Rows from block 3 of a small CTC image transcriber, named by matrix and row number. Rows with one number belong to one neuron. Each number is 128 + 24 x the weight over its row's rms, rounded and kept within 0 to 255. All counts start at 0. Numbers have three digits each.
Before each neuron's rows are labels from the 100 images, of 14976, where the neuron reaches its highest value: "lies over" is the class under the peak. Only what is clearly more common there than usual is listed. The data: numbers of one to four digits printed on busy colour backdrops. In brackets: how many of the 100.
# fc1: MLP up (model.blocks.3.mlp.fc1.weight, 640x320), inputs 80-159
# fc2: MLP down (model.blocks.3.mlp.fc2.weight, 320x640, transposed), outputs 80-159

lies over: digit 9 (47)
fc1.174:111091130138151101119146162121149127125153101126149133148162115113100062149090153080114105129115162154122130138157159103121148157155088151175160095097158099131126122129172095130092156149148109152075118086155128154139153128157138127118149126
fc2.174:167154124101146126156122101130126121133144177127105163126113138113117164147128121114162124108145108145099126138117135169083105069144134171124134145151161158098136137090130120159138138169126130134120156099122113133144144129164120141106122146

lies over: digit 4 (33)
fc1.201:107072146117087118078089125158140132126159153133115123127094160142068121152157131137124156111135142150144116122148106155130138133118126137117147104111144111127124160138164138146139136167123100160099130079119141120152097113121121133131143119
fc2.201:139130162155148119144097146109128115153132104138173098125108093131133140134111131146161138129130121146149092101116100116124106135148110073175124133145143126121136105111133119133158124099119127139125135168137106142184124131097142132117091109

lies over: digit 1 (25)
fc1.503:150163104180160181106150125078179150141126138138134128111091192119119125096149124110148123144129145128159138142085147162133122112100138110146154148156147096133092136142166146140084134150088141190152135117109080136123115115153136125144137127
fc2.503:160125162079157167157121139151117157131103137052098152159121116117139132115131135090126133082138132131131119112140167146127119168131141074099110164113202128129112160114141118134122129172138144138146135160128126132125122132138102157128158103

lies over: digit 4 (26)
fc1.115:068127128145104105083149143111150113099136103058085102129095100088128070139126105128103114177144111095132143129071148135133103112125133121107117129158136107118115066127191107127113116116145135123071097120098148115103169121127139131132102116
fc2.115:113101135112149092107156149177145065156168129127096125147127120137106141101086095114148121205073114134107148112095131179151099130120101105136142153128124125106113142183119126130128133102105135119153163098100141151148129178116142136121103113

lies over: digit 8 (30)
fc1.55:099119081143084125162146136126142150100132114164178151136080149099117129111168146100162143093153087136128104156129127136116145123118134129103153123134118137092125096136122130095081080077157127128111132163164129108113073104115121148112135104
fc2.55:107110131112133139114167104157183142143129135129112116097122099124163121132121142168105127200111151141108174165126050144116158151087152136112137133130125100166134142142129117138156111166124126136121160163095131120148130138149146128127109143

lies over: digit 2 (26)
fc1.594:152102088149104123159085106118104135114177136135102124151140066152178115130156140140128130172126097137124115167146139118136111116141135112118135119120161134109144159164137118144165091156142105160170118160141107102090109132096161145113127111
fc2.594:138130084124188094137137134117160148117109147099134126169151155093125134110137150101144113135124146106139121080143130163143125153163155155132056086148125119152125161105094138162172123166141088151119110127125125174150127121141139137149132143

lies over: digit 4 (25)
fc1.285:132162145123138131137115141103126147120143145149115141134124089084129152163141159161152071097103143100150107106150092119137159128132165131128095098091123132103147145116119116118120125088100158122070120153100173102100139127114110142146090130
fc2.285:135122127172110139176093083155125117081132115146132149104139163129084127143122125143113098081129124107118087122109140112117128137148102130100132146095129142155147139126122111143148087154093132158097137169123108083071134142106161147164125167

lies over: digit 0 (30)
fc1.386:139111122147135121124093144152150164099111122120137114088141133079103128127141136132125070121111134141120121146129096103105181145125141147161147066080109105109131122139192138151122151162110181126159154159078087119085132108133132134153105143
fc2.386:102108117095128153138136144154149103180126106103085176086099118131127134168086128094142163144085153116121133090154125132179092068099099105048078100158132091157138106146145128110130114136101141154141121077119100152144162148160142189109079120

lies over: digit 4 (25)
fc1.437:121099125167119185056150116168144152142088145089122101093113162103125126122145152116142124141103135099098128175102105152119106125100157131113121131078154113105127115139147130123127123186141117131119128176150099101103140153133140113172110112
fc2.437:142110107119120167121093137064135164125136092129136158120122164125124097117082143126140088136170127127198154109161110124121090108144110111110123121119155089103127109099154127149116148118108142126122118140105137107126100137106165139113139115

lies over: digit 2 (38)
fc1.608:132129122156143122094112154154113121111145159124125114151124078137140108175148126123049107159148180088096100158124160117125118149127140152105116080102111111146133143106091152101112130140109106111141099110150137142150163093127103167155145090
fc2.608:195096104155121107119135114131126114185131082105173105083125133124132105107147128105102125172172146172145115121132110149153094124167087140123123134109150130138113136101124122114139180144161135130118115104142118129140146158137144166152110144

lies over: digit 4 (43)
fc1.474:147141129119135127144103119122106100127103175074090079187165109131136157148145109125122116089116105153163122177142153123127131110111130141098112165099099124150140100127111107139148104116134107117149119140160139145130087161113090100105115127
fc2.474:170139146084119192127125139127127078132158123095150123142116144128167131144098090085110099067133131128124152123080154113193114121130143139147125122131136123088164130148120095068102129120153117143139143102129148112061108152094187111139120146

lies over: digit 0 (30)
fc1.491:158111092181168136145125149140111159170150149132118137117117153140107110150123073127118121161076133119106165093145134089135139149152185109148084102123155130090163086140113083161154148136123136158136161154093133140146189117122126098139172137
fc2.491:110111126135097075109160109163082130091107113112127104115080105116104137146116176078128159166112113128105122127080148101110122118121127123101102129171145119104112118151144125109106090104124117121116164105124136138151114106119116109133143162

lies over: digit 4 (26)
fc1.19:049125139095140154125152117125088128113084128147094152141092121149091140099120122099131127174139126136128117087202136081130117095158133161117146134114108114121086125160136106169114162121142111122163122115132125154104161141154135142137136166
fc2.19:163128130196128087145057089100122160145170131126115120136065113065132119118098107109162094112143165115154121113104103158107131150128122140150097165114127139166134095169110141086125147141165116109102134100132158134124130106140124125128122122

lies over: digit 4 (26)
fc1.625:078131092142106137090144150090099122107122139117091103103120171143122136139101140074113151166123117140146102122116138140119141113103166147089120132141116113162150124110164112132115120118111107134167119111110116124178121069133127133151130116
fc2.625:158114133142150156124161154135140147139143096135134113146146123170132090128150161126166198131134119114128132130103189187124126154074093086141124114109144134140148108141119158155130125116112150153143129094152135092149148117119097221136136112

lies over: digit 1 (25)
fc1.540:107128115125113158117113108150145135082124086094106122115128163112132192105141134126137132115158147151122169144152141139122142129135108154091169155183154164098148121131135114089152130174138173139168150112116095107122113118087148129092093147
fc2.540:101110136126175167133118161116108148137081142090073137147167151069138123128128104144112161105122125091130141140142159126137118146119121117153095078119133107135147156114099136179147138137082099122128122123129157146102121095127130131143175142

lies over: digit 9 (33)
fc1.626:135145120159133087106137141150206127115143123140118115163168090092136134133117138114073103146099131150113121148105203134096125128134097184132126182103109162124131099141182137137089126078121119126088156092166138160133133110112153153122124151
fc2.626:101154150171132111145095116131153102156116156145073159109109102158119121148136125152107097139104111190076157163123101133144185118114108091052152125150141131132116101158149137129125146117163139143109152146161124125106114144143137118106128141

lies over: digit 8 (34)
fc1.244:122122119203129136148096122120121141109134119145081135099074113175118167133112102094115105151176171165150141133129124159142111119155092132084116111110126109117119127123121108139094095097111115114122099145176178154150112157130097161140135149
fc2.244:095135152154124100145154115100114091117100139130137135125150117137141107133141089110100124128130123146144145120112080086091138127125166108139143152057110109128109111074131133150120108125159098120119113140147078099143166131101115120140103099

lies over: digit 4 (26)
fc1.469:113148154160143140108083142131138161121152145117148140104115150116140115132156146164120145131099072131172135131080182146097074114141119130098130111123128111110101128189131130123075121143118105110165125133116155133113081069178141134125122078
fc2.469:073131100169130126112144151128083106134122170168120131094102101138066108140137136136144104114156148103121143122090147112154122120127119143096152115125115158130137150175073113104131141121110155105111144153138132135160106127068132105159083143

lies over: digit 4 (28)
fc1.373:148106135145112137152125089137123103120107149132089151148133109145135180205138144145161127126122119139147154112112135107133169153131086135107111118174166121174114110106145146148080087158095131152126126156128143112099095109086112125113120113
fc2.373:127082127104149148134154116093147130125155108097160071129135126113121156137121131122148116210139062102136100104076137165141106138099143162095091112139132126100153138084141147154103167171182131164176107159149114124120128126119130135143100141

lies over: digit 7 (26)
fc1.215:109127108164113132116115142129142120139104139138086090113109150119106151137131162108138163149120149130138116110188118102080134130152105152137140094130071106105138134122133145147146143147183130123157121104117132152155138125142176122153155103
fc2.215:115095141149159125135134103113144147158132086146107099108116087162119119121136117142143130057142160144142123138138158101149146142165131148133116116117115152143091134143104118077150090117175145155123125116158133106081120120117150100147101158

lies over: digit 8 (25)
fc1.434:136119106118086177107141132106086105152127124144162099193096142130092110130098132116120150117140105101133138161119151113113133100115137138163095158156130163113156153113089151156130124143092095127148105159136131119108111138099118148105096085
fc2.434:166096122148134127150139119155142112125147107154142123120157125120168112113091126165120096121109119163101142138130109144124159140128127137139082116122133148155114147092094100202136122118149086143161151116101101110131107138117142129138091214